A small contrastive audio-text model, trained from scratch.
Model: 7.14M parameters, log mel input, encoder arch preact_resnet, encoder norm batchnorm, encoder activation relu6, encoder depths [3, 3, 3], encoder widths [64, 128, 256], text encoder width 192, text encoder activation geglu.
Rows from block 4 of the audio encoder, named by matrix and row number. Rows with one number belong to one channel. Each number is 500 + 25 x the weight over its row's rms, rounded and kept within 0 to 999. All counts start at 0. Numbers have three digits each. After the name is the row's rms in percent of the matrix's.
# convs0: first 3x3 conv (encoder.blocks.4.convs.0.weight, 128x128x3x3), inputs 120-127, a 3x3 kernel for each
# convs1: second 3x3 conv (encoder.blocks.4.convs.1.weight, 128x128x3x3, transposed), outputs 120-127, a 3x3 kernel for each
convs0.33 101:473489507470482485449514480486485486499468462495472490512526528452484502472476510495510502531504482469475472515482475474469509492444513485491494487491494496514494486478497488495516466473437527511490468504534536547559
convs1.33 093:528523515535474520501451499455503488504495481483503516499504504495533508488567534527483518507485501483506507519478504497476478476504492470498476507491507500488467501528507497485455503509538526494513492497496482518500
convs0.34 102:495525502489456464455486494504502503505498472481483523501492482492507543501500479460477506506501482524516518473472505519502502483499488496516520498512496490487499490511515488518504476496530510480517430467525501502505
convs1.34 117:510476471515458506533475463455454487513507505474509548520489484577560485482503482476483529480495506467471502512512516452499548506488503487501497514471482507514512552518498519482488487477497468513509453476487439474492
convs0.35 100:506502478537517455498497492518538515501506547494518487485513506469480468517510496476490478519520496505455525540504460501511509467454494481490490553495464489488488455509516455496485487530513498480467517530551541528500
convs1.35 091:470503492505502495535530543484469448500451479502515507478501504477497507477481503483492509535538482518539568535516500467495495479521517546546536467476463500484498482500529480498518490485509532483488517526490485504493
convs0.36 101:480513471478478489489462477485470490484476503484472498527541575547514505531525515496453464494493489506475495503484524495458521539499502485468509495512482483505468538492498510468468494486480472512542504505506528501535
convs1.36 108:469458492495478465509515501511504502495525536508473472506507497507526504523511533522475515469460515558507485512502530562498485552508466517528498467495495488536506488481484494507527537526450471522507497493497489492516
convs0.37 095:446462492507474480516476494469496547462490508487503502452473473519516519533520480483480516509509496459489474461486500507522473495515513522556532561545557474463457556523509512551507491516498493496527530520518513471469
convs1.37 085:512504500496517513515544523552509490553520494506506502499498494530524519516501536545521488515489501465482488522521531505501506455493473501524516522504492515507488542524513552561519499504510468491485528542528471487477
convs0.38 098:523522492517519536473481499474463435512520528484500513494496483501490492459469471458495497458492497489489532497511521498501472512511499465426436475484496537531498489486483508488507505514479512486447524478431492511559
convs1.38 098:518511509484532480467496494485492485458479503472480502521510499482484515510482488460490499477504495477501485457484513454493506487471449466467497507495491497477498479511553488467507473481460496471468478459464528533529
convs0.39 102:552501506530480506541501526517490487507482458524479463477493491491507511473529493496473497489516488551540481549535512472490486495507515505496491482477480482489482499510538503480510537528517489472487447485478464489473
convs1.39 099:490512529504475476502484457483505510489493548476526543475480475490509460519507480511492515534532498491461471462506528446457481480497505530520514484519509511509482477504565472486489448486468495502510482495481484506499
convs0.40 101:465457498436464495477499507467494516488502510515518501530524485497510483472471461472497529475497505505500495486494504502519482507496472490487476518505487528510481504515535494510512475489461506489490502542520519518502
convs1.40 098:439444482430430450470452478501485521488475510505490508574543524535526504515497467492504502478531531497529563487468462449476486490514512472503528497500532493508524514505488495467487538511530514540516488508495500489535
convs0.41 097:502479517479513502487538544502492559494488499533505494467462472533515511474508505492489481467512504470481507504524534489474500481495461495496523507504468483469500497509485501535523486524516543525501495524502509511472
convs1.41 110:543472497508475448498495471511485478489484481514478465513506516546521522519496520500486499516485490537537526463480483515467481510524518486492515509494502499479484522556513528544501469480476487506526496493496518499507
convs0.42 104:504471504521500447505550509476474464473507477471506505497521471510560493478518479537481530528507525513518497460497477474521468478487472507486513533519532504495518487506503486461525508472536504490484497541546498512538
convs1.42 099:479488510526512560528466510494498521489501492495506503519560509474553511491542534475464501483520482466457444485499515516447500503471499518522524512516521549522543479534558507477503506462482501519504551541491511508518
convs0.43 098:523488499506476463518494488492496464494512494499471471452511566469520517486496534529529484514480465537464513482508487523485464473483483510503530493501477471473461519496535507510524461452499520491521489483483485508530
convs1.43 089:489510503539497510497507507501503526495470510466470515487518460529536534500536493466496506520530518472478505510476509496486480474511535460466509506481491517502502461483450515533493538514468501497511513537529523535550
convs0.44 095:496512496471485463478505456504482471496482499464471493505492486504534541498515543516457495531491471536489472468484455462465505486512476487525490472477462492496484486500505492522515516526499479479482509510526487492490
convs1.44 095:547520518536493522484476503471491484463454485478487516476500491495497490477498532480490533477490514532466504444430482519461491500471506476461480517483502497478489483479513544509526542487512508517525486506508468492513
convs0.45 100:535463475547510471528493475476492517482481530530478510520505496524510500502477491467493488447492488533480464508510506491554495517475447509522516503469471497487452473507528522512489509544517535536498524516492485479489
convs1.45 096:501500485505511516524546527476460520526460492537471480467456480459475450460466457538499507503510502494506466512493479522514480522495493501485485507502493478508493492488492470481471478491446481510517488521494509509475
convs0.46 103:474485514499489469522499468487498471481489472529530512550519514486469477476452482541495532506507521501497526490469482454494496520491506500530525507464471504516515499521497493530539496499512501466520479511517500483481
convs1.46 098:511511518459471544490466495519529508496505534465477466492450461523485460553572553508519498451511536493519554529536520506518500461478516500512478480489521483484457481488491534549480543514481495515491503502494517475476
convs0.47 099:460450511504495491510519493467512484494497495491506492512504519498503528497471484476481498509503502459511512497494507490480487503504495469502469479494482495482489525484476549514503527521541521514470493519474463484477
convs1.47 096:522513455490480509478478514517508508515519508495482479495516563482469520457441511552548496489509493499493535488494511466491484508476440493506534508470474490481495454492485482528510468472508528521527524532519501504575
convs0.48 099:480508500476479506450496520505473504480470477499504480518515534581525487505508486466524512484502500441489515496471497513485509504498499529534493492499487509498483526543511506526496484471478530529501510558509479485499
convs1.48 088:539487440487539530450476500515517502510496477495472478462475487450474549446508499539507473531497488511535507499533535500488485482477482480475485488487518512514482503489512504513554529531539484471516567553529445507507
convs0.49 095:491482527485496515478506538501496495513504499448492501498469478508479490502510519544511506503500489502501470500502519507496494490491502496460467525494486529485470565495516523512496545470495516503488489463505500497487
convs1.49 112:480486496505478489488486534490513495497494498489485505567527492501510489501505531505503458475492463494478458562514513512521522528484519515521514523505508510476493489481530483493502504521502519506499508501475535535528
convs0.50 104:457469469470494485502454498454498507544510492526515460494478468475507506494537533523545506503530503518498513456501526481482450504553491471503499486510530466457494580555483512507485510501512464514519523509505519511535
convs1.50 093:473485515492467486495468515518482458480506495526507507518514516499517507475471456474458494548512494512478493491494482506456494498502498509483482518524521540554545533511470536530489541544522517520474472462480554532564
convs0.51 105:512512468512514427469491433511494513502509518478493502481469500502473504504468511496494518546539475524505461447547519453541505436512521487498516507501511482469492497493466523449490509456466491495504495492506490494477
convs1.51 105:474467427480515492510560510497512505494478508491534523511506495483487477535519504516466530521515508497483473536503497518512458547488473512490507502494498490509500492520497495514487471480474495505497520516487529516507
convs0.52 102:503491490501496461488512515582538474493496458496524492467476509477459481461493477498545560521541510495490482484499510479477473532472473537491470451485508494495503514493487520483471502463464445463483469501520520507497
convs1.52 110:472470508478514536486467500524524517509504525494498550512508526490486513516507483504514544492520530516536511460498528401453500487475492501533530464492507499507483501510547479492548444510519500501503494512469493500510
convs0.53 100:512494471501465479501545546492492471473503482467481495516503481531515527488515565479481476478503473456492491503507513476514537519494502491489513508514517490486465486479500496496479479494452517513484500484511462494517
convs1.53 103:519510514480479498480462475437438450498469464483470466464450479518511527463482499510474513499505488493509494527480485518471499505509518469487488491477484506484494564507546488472518522523533470498529487511480456474496
convs0.54 104:491507489525506456513496476457438463502543546491501494491489474478455456482480486481509498501522484449457496511504526512555501495479451491514513554512511505465438497524555487499480475512485471482508491510510472503490
convs1.54 107:500538564496480530514543525521548543518512574500493500490499505504509455495517484527495505512540554495498457527471483511514506515509514483472501522518500549532507499492517539514493517510510523527527473503523481532509
convs0.55 098:561547534527502496501489490522534508472466462494524526490532523499533517481496502513475531499469493493508512505480474512517522476478492550533523521520524517530515460530535485499505487502494497502500477473462495504467
convs1.55 088:486494494521521531574520518501490495492515522494464468478486480460481481495506502462492515519499506513508484502502495513528512487479521530523528477474498478490511478488514507472477481491487492530497506536520492482486
convs0.56 105:514521483462468493461497525491495490462491513479499536481490530490493494531517509549538484521502468500496534504524522513472468507537526511503498469492512523509497490493441489501478504525499465486476505545556509506507
convs1.56 101:519498456518546521486478501506489492474509509478508522520495504481493523501490466457479486489476496492510530469480458468498524524507499453480492502511502501497527511496501488472473490482486500508512498478483438484458
convs0.57 099:490514498505494493489472513513508452489472452471464456521493500468481545467511523459474487440505485525516494521476489475445483490493492472472483485468503506492530498470501480466508524495520488475521478516525461498503
convs1.57 098:494487482528507504514519493503475490489488521478474500479491461500522516503510495460513538485529483472481462468457504516491524511487500493500489497487483498506514505469446476476477494519540510525500517504517449472501
convs0.58 105:482514563472500503471533454514529536488461488500486473531540474522546482500513489493513520487476494539491490464479497466474538469438481461514494477470486487468481498492485495490528483451484504505487498520480465523497
convs1.58 108:487453462525445472512500441466482515519505514529503519478474502501507509497507485514520478507506480504490469486488504533548499477500508498489508487488549497510539506491526484489479483500467511523497495517529463490501
convs0.59 103:491491480485496514525505488469453441475465479491491508494501477514523548487482490476489481521544535497495471480498513494489535485496505531524506516547512480513521492516500484502471490531544471475484456497509539526527
convs1.59 101:500506517522494496497520507501497495506512501517478487506526526480483496475477481491508521514508505492469486561542494508501475529542497523494493492494464508479475517502495543514487517501519509527489493472475460495509
convs0.60 098:482495499495512461523504452492521512453465536461496555519510519535513528526509511445486506489504460468499485492513496487486530482484524503516514453496518503502479487480451534534501488483502464456481507524526550513486
convs1.60 117:455505496485517471486510461522488492516507516511492480504475502535490523518462500450474471484453470495482507509496507523480483500496515501513491513520497506535504531520491532512469493466458501518519489472499492501506
convs0.61 107:465543534482533527540546500486492473489504512509519513501520513500515491508495495529480520485475494511477516539500490483516527465453460472521524534527493505476469499487500530494467483487491507504506536471460475477517
convs1.61 108:495504539487471471506477467538518494493468503525518525500485502455483499470479512520532509494499549468503487517506492493483495483540547465462462503481496502517548486504507501519571489502499561516495443474539548485471
convs0.62 100:521483480488502503514495505501509514497513490504496481492504456517508520481448499441499473515491499515526459589506472511519534553510470521507509510501491484497516484496513520528510487472457478476480573522487489513476
convs1.62 101:451468533470474508514489498539519494502495502487516515523515502528504530536546515478514589493519534494531539500513513555538466494498543480513487493493500496510464516520490496491519505475487535503509499503548469468510
convs0.63 100:540525501559557510562487504479484456464476489466448472479477518507481535474477497533531489503515513510480484523515498516501467484511513465484505493517524515471473494482542459490481478502499492510491503474465460464467
convs1.63 101:545516549549490532454444509484477519467457458501487444510526472513510480481499473487493490494515481489534522529485462487484550507493510476484490505484523517510524505483460527517462525503516539527525539484478491489489
convs0.64 096:499482518487505538475469518495500469496493501479514536499527518490500504494474480465497471474482469511479524490497505484481487492522482477481499533539508508473470506491489501530509488499493509512522496507517552528489
convs1.64 079:500474500556515495492456478521517520529546541465481487476477475508530514485472502457487496499457478481485549478497525464431465534530524479485485586541505513513517485527520447479486505484506473519513508515528527497499
convs0.65 100:492492503503509486505477438499535501508501475480508495510510495479510526471492530491482506482482511518517480498509510489512516558576521517513528503514486478497523521516513525505496530516520473479521508529510469453469
convs1.65 108:479487472486474481515525518503513496479498519513477510521506485479464486518512499502497498530523526487528568507552536486472482530546513490482460467489470524512466516521500564510483524497513479458510489483487472484511
convs0.66 098:481475490522488488499473498508536548492499509487506495474486436526554559501534515514512566491470489461502493465489457481495524480484488544540520517513485490475467488494490544535515476495495447502502524466490530494494
convs1.66 093:525504477573532495531490490499480514530501500540478491515550554493485500470487504449511504475492505506483544497520509521499472524499486483485451497493495510530520518544505545505563517475480527536522514504515548542511
convs0.67 098:487507511475509509452495508513511488506477501509477488484495496502537558512496524542513531475475510511483507557516522529480458501509514518497496467484523497492477535477457521513466504503482504513563514496538462455490
convs1.67 101:546491491536507509531488493475509489481505493507522498469521479476543500482520507493469495498493485472526529488455485507503540490528522454475474549531534502500484493530546534555562477496552452501519453502512515515493
convs0.68 093:505504510506501524521499521520475469518460470492486469492515477452510532465487522471489505503507459530507465497488471487486494487460485507495485493510504480482483501500488479494518517480517470497510481489547488501514
convs1.68 121:496492539490511515492476475475504506464540520451508523461508514486544523474500487466519538505488475523464492466500535484505504472501518491492508496503509488471490464506487521490512486532506510498500496511506479468452
convs0.69 098:465546532492513496484515508513514497496535554489505530531549502511485516487480477494485502497506531503505501514484464497516486501488481486500486463509536500518477498467477500499456484519452486480514466472524485501508
convs1.69 112:548474507566531511526516487562496494496521514459467486499476513509514517489521506503470488558481469494433477509484504526455495498489520507530560513495513515498513489528543484501527461470507484529532499477493465508468
convs0.70 103:504533517458517529445523523521484507494494490482501503475496507496529538526522549518535498484530518498499498473501484496512472564533486471489503513476475470497530500481425519527464494527498478487508457496566496465477
convs1.70 095:493447452518490476514475490506494466514511481487492504471506506509543498472490442503498510483475520490478498513508536521464502496429522553545526515518506487503479520536527457478527439475570486525513510501505483518492
convs0.71 102:467498471492505501449452471479490492509502494484490539478498519492480486443482485515502487512525551495500513502489457528476477502516540484493511536509492533544521525527485498513502488522537509529502531469501502509484
convs1.71 091:514492510498540476509518511501479467516514498492476501525484474503475481500511516520490478494527512507512500497509485471483518493478499513515496513505509515483484544488479518523485485469485486459504506491544510524521
convs0.72 103:499535509452476494457481491455461499453509521512549506506465507454495505484469491508531519484497515493551485476489468517510506533520482514482506488497507508525531479495478455484495447486513513512471519466503500511472
convs1.72 104:528489493532465488503491496499512465502514505505519506501455489520524510547520472518513487520470496498448475494477507491489507510483495512484503522520519504485497457457435496446460542552541469492475510561519487519549
convs0.73 101:522512469491498483481490458512477479521483478509495484541492525494485512485471468515507477482506462502479509482517529514466478504497536498461480500526532536521518455499524493516512511519516485469465487495506498484505
convs1.73 093:496505499483529473502497467508479498492510517488484488500464461472496512533528524501494522512501515510501492527523500470497537525515475439452493540508489508506470487532507475501490473507523503485518506472473524529530
convs0.74 097:465492504455471520491482514478490489477510495489539527537487484447466485482485520478486516506477479556483516482500505480551477494532531487494484487522515507503487547508530521515520448503486462476523468501520497520532
convs1.74 093:506463473522505480492501472494493502483506519473513526481507505486493512504513526475492480513477501457475473496504455460501504481495521483466497517487516521492515520527501497507477553502508450525494459502510466498499
convs0.75 099:481505537466495520429467466541517534466479533510520526472481495489508522481478495488492507533496491478495537451519509470496497527489459542524519502499506486500520508507491505545522512554540525538503471463493486485499
convs1.75 095:480463515505488505532524495516527500521564560497522509502520481478482452512509472544529514511490466469470475487515545499465511510498502527508486482487486459479492510511513487578548457480487495500505488518540506497497
convs0.76 100:507482513505476510452440486489474452511508468481473464514488507474471479499485493501496494509493515504474491471480477515531506515500486453456441490472445471500537511503493472434466489488519496537511496514490536513466
convs1.76 101:487471485483506502503502545527512517511497522466459503475527560495521529483494485530493485523519566505468505488539559497478487524492458463450461519480463477492487498534525494480501516522491538557563513488483491523496
convs0.77 104:501488522481488527446479509466468480469484471498482458488507471470454464472496488489500544447487495468452532506482519533525497495528479501487458473472480508448480481473460490488516489512507489526507461475468509501477
convs1.77 096:490414455492469492508499519530516542528524508498463493496504492488493494528533554502458443501487517492493474509524507519507497469495481457465481513488490485473454498458471475509501438455474509539533523505520509528501
convs0.78 100:467495545452474473486519486549557539500522522489504510479473460513518496526524486517522504438474541549551468498470483470522500488507533457479497495488486462463467550539518499466462499483460518521507467469468518530517
convs1.78 089:453468496491513493462488508509493525527527518422476495512479503513527513490501470478471493520497500491441470507524511498501517477487508502507523512504516526504516533505542519530523523543508481500502493505541506518528
convs0.79 099:487481547481490537514487482488504531471499534506489476503481457495505491477523488454485540474509493521514495503492494474496512521522490527505490519517521505492498505480467547471462501465495477484512547525507519482475
convs1.79 087:512503483495510493524514473488515482512486497543508497511501479502537487536516486492523480506468462468472471490527532508486504523513530507479483511498497465473472479487555455434463483490497474535491514498490502485493
convs0.80 101:504494480503514495521525465473471501496493484473480519489533494486521485503454450501485528500514530492501522500494493491504504454479485474476479512491472513506508472502508454497492441490492519509503495516501470519518
convs1.80 104:491495541484505535460474530481502509489484520509473509474483509504506532490533519512549483494534516507490508528509480468481506503481548505505494512511503500505532481490504466486514529493493537508515482529509522545493
convs0.81 102:485491534480461524524475535519510481518499489470464472482461466539521474514549493510462509482461536500482529502517531533487537491495556508478478494503498499501512482554487443536514514494516476463484524490509505495477
convs1.81 092:515481481530492451522502462531511518492485528524481521559542526482504587493464556498455502516446466528454491475500485497509483469544451518494513517515514500499511508504500484534484506543516525535521485533528498559522
convs0.82 095:465547502481518519470512484547521475520513486497485475539516505533516483486481486484495491513489493487463495527495479499529475513509476468475488495489508463473481528494494486491479478506511466511500496513504498499506
convs1.82 122:508487482477491508470468483488485485477490513479464457483501523513520520496521526509536479498508478492488487510500564489473514532501501511520524519518516499524538495486481501498482534511507497501537510507504516497488
convs0.83 102:486506514439472480509497481480478471542510509536518489485529547489507521476506462529499521456486489475485503483501482545492480487515493512506492467480495518507484508467472502506477504472498506487528508501509475502512
convs1.83 089:520490492526525520505500494525512512517551554458524515473501509501479493518555538528459502542512523491477501489508498473503521509492481482497454497501483508506514481517503507492510503502472517520512496490491463477510
convs0.84 104:536545480479506509480460481508488487488499510473483493480510514476489489505504498436477487472506513484483459488502509486485457571520489483482471498522517460484483496481485504500466455531520525525509517541544486502488
convs1.84 107:496480472522496482501504494485509516487517523464435474472495503517518518498519505495500514492512513494491516510505481463480503512505479501511527522525492477484486514495546498478492490454471445508508484496456525510477
convs0.85 102:509505552488480479474500507505499538489489496514506504468472509515508513494497511468486499515467524488482514505512458511516479516475485479518543510520523504505545491515508485475514497504500510526550513468492480481485
convs1.85 106:480487488483482465493481467440484481482502505535550509494495476548505507520509513507492453505513517513489482524471467491521493468501482501535544531552515504525521513457511517450491502477479487446494498470473500476460
convs0.86 098:495486513474549535488498532481517477533508486495523521460508526538514520552532491492495434476489428489512525491472517515462491530529485491504500500481500456487492484508531551543515503541541513486470488536530490514493
convs1.86 112:511470484476508508517451520486509500479489492543518492514559495546538517501527503585479470535500503502485512518518527483441489538460465479488501506522503509510469507547522512539558518472514500507530492491518501526500
convs0.87 103:520482518534476500515503476499522489499515508529525500519510474509536538511504531493491453505468473500498481483496484503497533501498494479495499481497526499483477474511544493503540512516513477518535452481500472507509
convs1.87 093:444476524528463498540478500486462520481461499499474520544504521533561479502535507511476501492470502476492508506529545500478509493521524502491502511501534521485511519528537493542520479499558505479490480473496480516526
convs0.88 098:535492500534526472486515481497497519514515534511508505514516485513508514523487528496470453470497484511477498461490463477506488481520491489463499511499504502474486498458484497549508504530521500488509492529500485474457
convs1.88 097:472489444486555540503518527481487502489527510528517501452513455495525505433491442554485481506507490488476489448479498485498489534449488503512501498507512501513486494494547504502536475493520450483487537526511488505495
convs0.89 103:520469448507518530522528520500512527496492505502517536506488499501473475519513509506498509515532536494502494495487521497482485497489461524528511498497504500477466531543500526517454508526504510499503512502453508482494
convs1.89 097:498484462477508505496522547486489497521505513539509497448513538479477502494445447538514487489540494544523484492539543496520522464475515493493510539513488530523519537534512488528557484511520475502528506463460501451489
convs0.90 100:537527541519516531517461435507507537497503491524520495548553555505487468492520500509509514508493498523527488479498496495493453499519534521489468502503506492487480525559548550528549519452472477448456521458456482495524
convs1.90 102:472482449513515558499478516453444479475479516485480500469484491486499506491496501471495497515475485476492515464476488483475481497493486495473480490481504468468485486460503512494485490539452486490505509527542497483499
convs0.91 099:529502482552530542489500500525514515490497513454466509477478512512516555554541515522523521509498504471498515492480474491504496486481478504506490539526500524511508480491491518533529504522504543551546501513524502491473
convs1.91 116:523496498543520522504509492494510510484491543485506510523522511504524498517524496507522516506532529501522528490481515485471487520502482471482481490540547460458488518525551481482502510473507455464444525528481521543522
convs0.92 094:487491488509497507512487487511486494491501468467500463522531460521501479474502486484492465528516478491487466537513550469452507509468454507491483487470474499538514494464517499483457499490466495490490487533478489476476
convs1.92 076:462493476482496507493503483528506497500501510500495523478496544510505529551531515552508507501457487542482491451444498541510503519541439538555562489488519488498494462488555481503505479487457477506458513500459543467528
convs0.93 097:463445456491503548492505528498521560494513500522515500521507498484477517484472513539514519507495481503525471472460443483501496525526503533558598504530522513506501510531522510505509501529507508473436489449448544534491
convs1.93 098:501536500506522503523503494486489477513506506501495468529493490505526524476484467492446429490478466539488514540536492472512524451469510485472472463506515554526515490512547510490538496471487492532540509481474508463494
convs0.94 096:529476469516510498508497505534475478513498528469502527480533546488516522518522516523473487520461510504472495485528499477507491444484514463448451468475480508519480499490461492466463542475473485491475466510508519511495
convs1.94 123:475463478490468491507477464461490546478492509473501508550482469525517538521503575508511486524504462495487476539492490524542489506535515535503506527504490515513492490480542497501495473480529521522484509524490484490504
convs0.95 098:479491486496521523513472511484490503520528533532499521476492481555539530508490492494517525505476497501515519515527539506495508522508526475466514472491518485491468485462472473513494504510549498503508564495514470494513
convs1.95 083:518512529519509503498477450503477476521524523508509497456454472505489512506505499481494489526522529506485478496481489514503501502510502505501485518506497529500509572537490512541536544507483528532570506486551489483464
convs0.96 103:463471527497478485540523535494490491498483471496512526516498531499490512534507527494524498546497473515531522490501493558497466483510526466452477481489517517494514542549490496537523495531493479491496528495447478480512
convs1.96 092:481470494460511481524468455499495528487501496522526556474469500430477499474509496539518480539521540547521504499477506472546535532504482476480475527496489519523542482505479487487492482470496495474513514544555473507500
convs0.97 098:507483487553482485540512488480478468465474498505471486508500497521506516460488500490528528511528511481488521502501475494509488492496506472443450500506487561506499533504513471499499487500482451459479567526531491503539
convs1.97 099:478494490547523498508501485537524514494479467523504496526512488543526528514485501504516522509512554493511511521488482499492525481513503466471472512497475478490473466437484517502499539510488514526488511493495466478475
convs0.98 104:545507489532539459462520489511505502493485518491485501457467502473472510498487498465494517486488504492504505526517475489502498489501499521511488498486490511495497494495513475473489502470475486492515481491513491509517
convs1.98 119:491493460492547527487547518502497526500486491509497489440467523446475548487527524504514503522529468476511476498507493480505504506525534485474483508498500518506513462473504462467512465474532512516509509498491493503531
convs0.99 100:515525473508490449512540509489488504490488500489495478517514494541502442515500490487511488469521496498513482508528514460519508477541515495527543478491496560538492514522490465526527490500531534521506509504508504519515
convs1.99 094:500520514472492471446502499516499513517483481506451467512501507510510520504498526509509507541538485528507480558504495480485502496477479470484507493495506523509498549498493508490514541513529500481519512495489478481476
convs0.100 100:462494528481504503465473509472449461523483473501511512503532517481499533472502497504509483499483477462471457510500474502499506482517514523525557461458485461502518475505517487467501481471508495516517473472470479493485
convs1.100 096:483467467487483515507471490499454469508510522487468483523471516537520485526527500465475490497488526521511509478488484482473468497495497471477468474476472528514506527486489497508530503485498493497500488508556515511499
convs0.101 099:518502550495483537521497493493515523488506513521511503491514479477508490504520517509503508512521524532511486491473503505515509487521489485473453530527520517511504541514470491500486485501470457469467485493498501493473
convs1.101 097:472484489534503495479461455496461465467466477478505508482490474555574538464477469512511536461478471495522525488498472537562542456463476535523515499507516484469473476486504526529536480474522475479480529521534440454480
convs0.102 102:520520493491506506491470482489488490536507518510509476533520481484508491496483502500482473483476483511511551483537523487510508475509529466449477473457497491471451504514528480499520507526504457443453493497481535542559
convs1.102 100:500532498478505504475499499484440498491483511481479480521487485536500466470467474518480504445494477468499505526540485512497512515501501488476495473452470466461470476477491476488498498489482511510514477476518465500486
convs0.103 099:524475516477464528481510492516514524502516529488502529494519485477509480482475494503478499501464487510478498473481503494504513495497514489478507491505504487473476462453496495499511479510488463511531451490517487512508
convs1.103 124:500466511524486528525473496509500478485526509463489500467484425503533497523532547456483528454498524445484486527507492504499529500515530494508512509501488499517500540572493509507479481443465482485516491508496468496481
convs0.104 101:464488489478452499483490505511550527487512499476486504468482521500469487512516520506444468541495481472483490505515488518498477499509520482501507453490532436462504574531498497474458513503496476491522519516533509504525
convs1.104 108:503479535507471500528492498521471462514533451485525467497496491456500488461506489468500494451555542455555531507545480502524511507540519535502502540523517541549515542524482485464461468450529445485488485509511454517521
convs0.105 098:517493514481504526554480507483479465493501514498502530516498479484482500495464451506492491446482523537503544473481455489510482492510459532493470473471519518519518519483492497476480519525483462519503528526511482466496
convs1.105 110:487478516521538493496507516491496480526538512508503507483482489515494506514493491526533471555547444533531473535521469489508476521511494461484488510494516511521569494468475476513499490468465483482519524534539551564533
convs0.106 098:515513500483526510513500514446466519473479494489481476506512520493476467482487477520540523491480477481483456463528517470511481514513490503512512490481445462489516557560545484513537511519539472491475505478491472449453
convs1.106 108:500502462525516480512511501504491490507499479557507458552538521522523526530497482503480455538518510464498510510500482487477474472487470485480457467470477454474491533516462519531490495497515471493508500496496483494509
convs0.107 099:527508509531483463487477487515519505501520508499491487520497512554536502550530506479466495500516545497484515485493494494500494466450456542513492504497510532508476515492450488492489481477508515503485474467537517507473
convs1.107 103:464525507496535529514546545498502521503482490507471476471449494473485545456472475431485540517535515501510527513515477488473496537517499532507549478476486519481470548522523486484499491545518507494521500504481482490504
convs0.108 100:515494476505494494461501525524519483494452469534515507498456474511518549530516504464480493467465512470504496526515469498477554490479507481478489486488480452494495509516516519490454491492476544496457471487522484481473
convs1.108 098:496516465481463498506468513470505528489485481505531509481495527500513514439457453532517536502496506458499499516519515555493490519518537482512475498503511501530530502528507509474532521510535547537557501499519468514516
convs0.109 103:497462504467499501550526475483505471488489472509566555517478508504495464527498491552524518503494511515526506484485467504494502532506491472480454537493470490468468522543485531494476512515491490484460504498480523514500
convs1.109 105:531491520524497461524479468511537522506529508486466488488502524483495515497497486524567482522475490487498473518504534496495514485516487469469476513510507528487512496478464504495459521499552551514502503513514446477501
convs0.110 099:560509492548463477523505470476479524490507519504486477497505508503522524472467483517487476496475489486488493478489521500487506527499476463455431481509509517505496496517508467480463486543515460463509532555546503506500
convs1.110 105:492486486499499506543475515522511496486491506493481505474497466462502484472531532517507503460489474473490485557520499505490472464465457517515522501482460501468477480547539511503512476479499485520511517546526470496518
convs0.111 100:481465491440508494499558533501463442508486458500484501474524551495514521461486484517546485494505497469512499522499515504482536454489535538499495513500494504522513502487517476472499496566500475480470481519545469495477
convs1.111 110:546543494539515496506463452460499521479484463471495470470451450497449464524545509508501517509489493511467522490460508489481532478493491447484482440499504520514541448508503499469504487463498482507519437496537494545512
convs0.112 103:500501492490500515487454494470509544477520518475508515529505485541533479545556541515556536500518466496499474464495529488516525529497438503508497531498484471517517509490488522482479492561549508520525485528484524515496
convs1.112 093:492497486490487526529509499519527513505515506485490484499526538489521559511504512479494497467518538517513513460517536559495486567500460529541517532520534494503506516527493457489486501454464497482475546512471499512513
convs0.113 099:480507529488490505545530470499497464493481486510518496483485509529499504495509517531489496478466476532520499506503477510479475507512488465468504513504492500514478499494474519535516465493500473478478502510489483484500
convs1.113 108:520503513512516529536495496510512504491494482508503522435496498475507517475494491469549469510519538501500464486483515505490500534545544497473486545522507484464513481450461512486503520547501499559510483559494460502495
convs0.114 098:497500479466506508463501480473470543477502488457506494538493495516505505514532530571592508519510520439488524506491525491511532527493488477461466494491494503509536496494506466510500484497492488492471527554509472532509
convs1.114 091:453473474455471479453497509477463550448455504494437469523513458456508484465479495504459520521491485512574533520483477486471495459459475474514489507508496496495491528486440563518478472530538486487512479495503520502524
convs0.115 104:562504485509488487482520516469486482485510523467472459561545548466514506492500477484477464499478463473500487490496477506476512506511490561570543487489488492502544469487514453453462507495509494520525484504532556513443
convs1.115 098:508504480510501530533547556515526509548535515475470492488499464541549507525528503513480469508481499517510472502547546483487523517481478498483502512536518477475473469519507480501488501472489483479453513465479512505484
convs0.116 101:441463499486482491562499475473490516491500535508492463531552560493533496488500488475492483476491526537510483507509535474531518524502457497506500508502490489472498539532476491515512500500517487475468492514474526509484
convs1.116 108:509511510495491535506464475475477521520543509501484474490477494502474487531515533528454500492482480516490493465498500515518501500495478489497492507504519520521491512502477510478465504508512534536497537518510504489537
convs0.117 099:480512503477503492498552520465497520504524531485488507541536522532508529486488493483469507490513529487517502499526521472476486504504526531497462477519548535513483496508511508502470531516503504496470510533492460474499
convs1.117 110:509507501544502483519511507510516528493501498474510519534514464491495487500507515541522524456495498490513507501496519484497529535480473413434454546533508490459453469508521501492506487479480471468497523469463497507514
convs0.118 100:501486503513525475514559533513517538529529464500489480482505537459448477533521525501472479507493505503502534483503514560529473472490479493464488486502516513508499473504521486505472500550518497473475504506488461459514
convs1.118 095:516491477523504543511504510476475481505523491504516487474522489497502501510497455483442476512493527457474480492478496541552505492490499535531518457452457497494483489491511496472498467458471499487495498519522503497493
convs0.119 101:511493528557518490513475496525521512500490483516487509507495511538505508533505488525480494515502449492446497494520474453498505505538537505484493517505506445440472487492480513525525483549524448447472502440433480502505
convs1.119 096:472493531510494512535505527485526511491527537483500501489502484512486481490509479471488473475518527531520521541554502511528500484470500510502507505493490518480495494547555478495550484487536481515525403458497480518507
convs0.120 101:444486497492478473526497464468519475497542469498501511524512525455450488479488496500446488479440507530539522504533491486470469509513497488522522497546506461468506526508483494506470525499488478510491491469483475480486
convs1.120 110:501538537498472522475473505540519509535536531534531549475479469444489469514512509514517533520497489489495527484502494513511490523522481513504499514496515483486472482502482443511529455475480518511500502514502497519498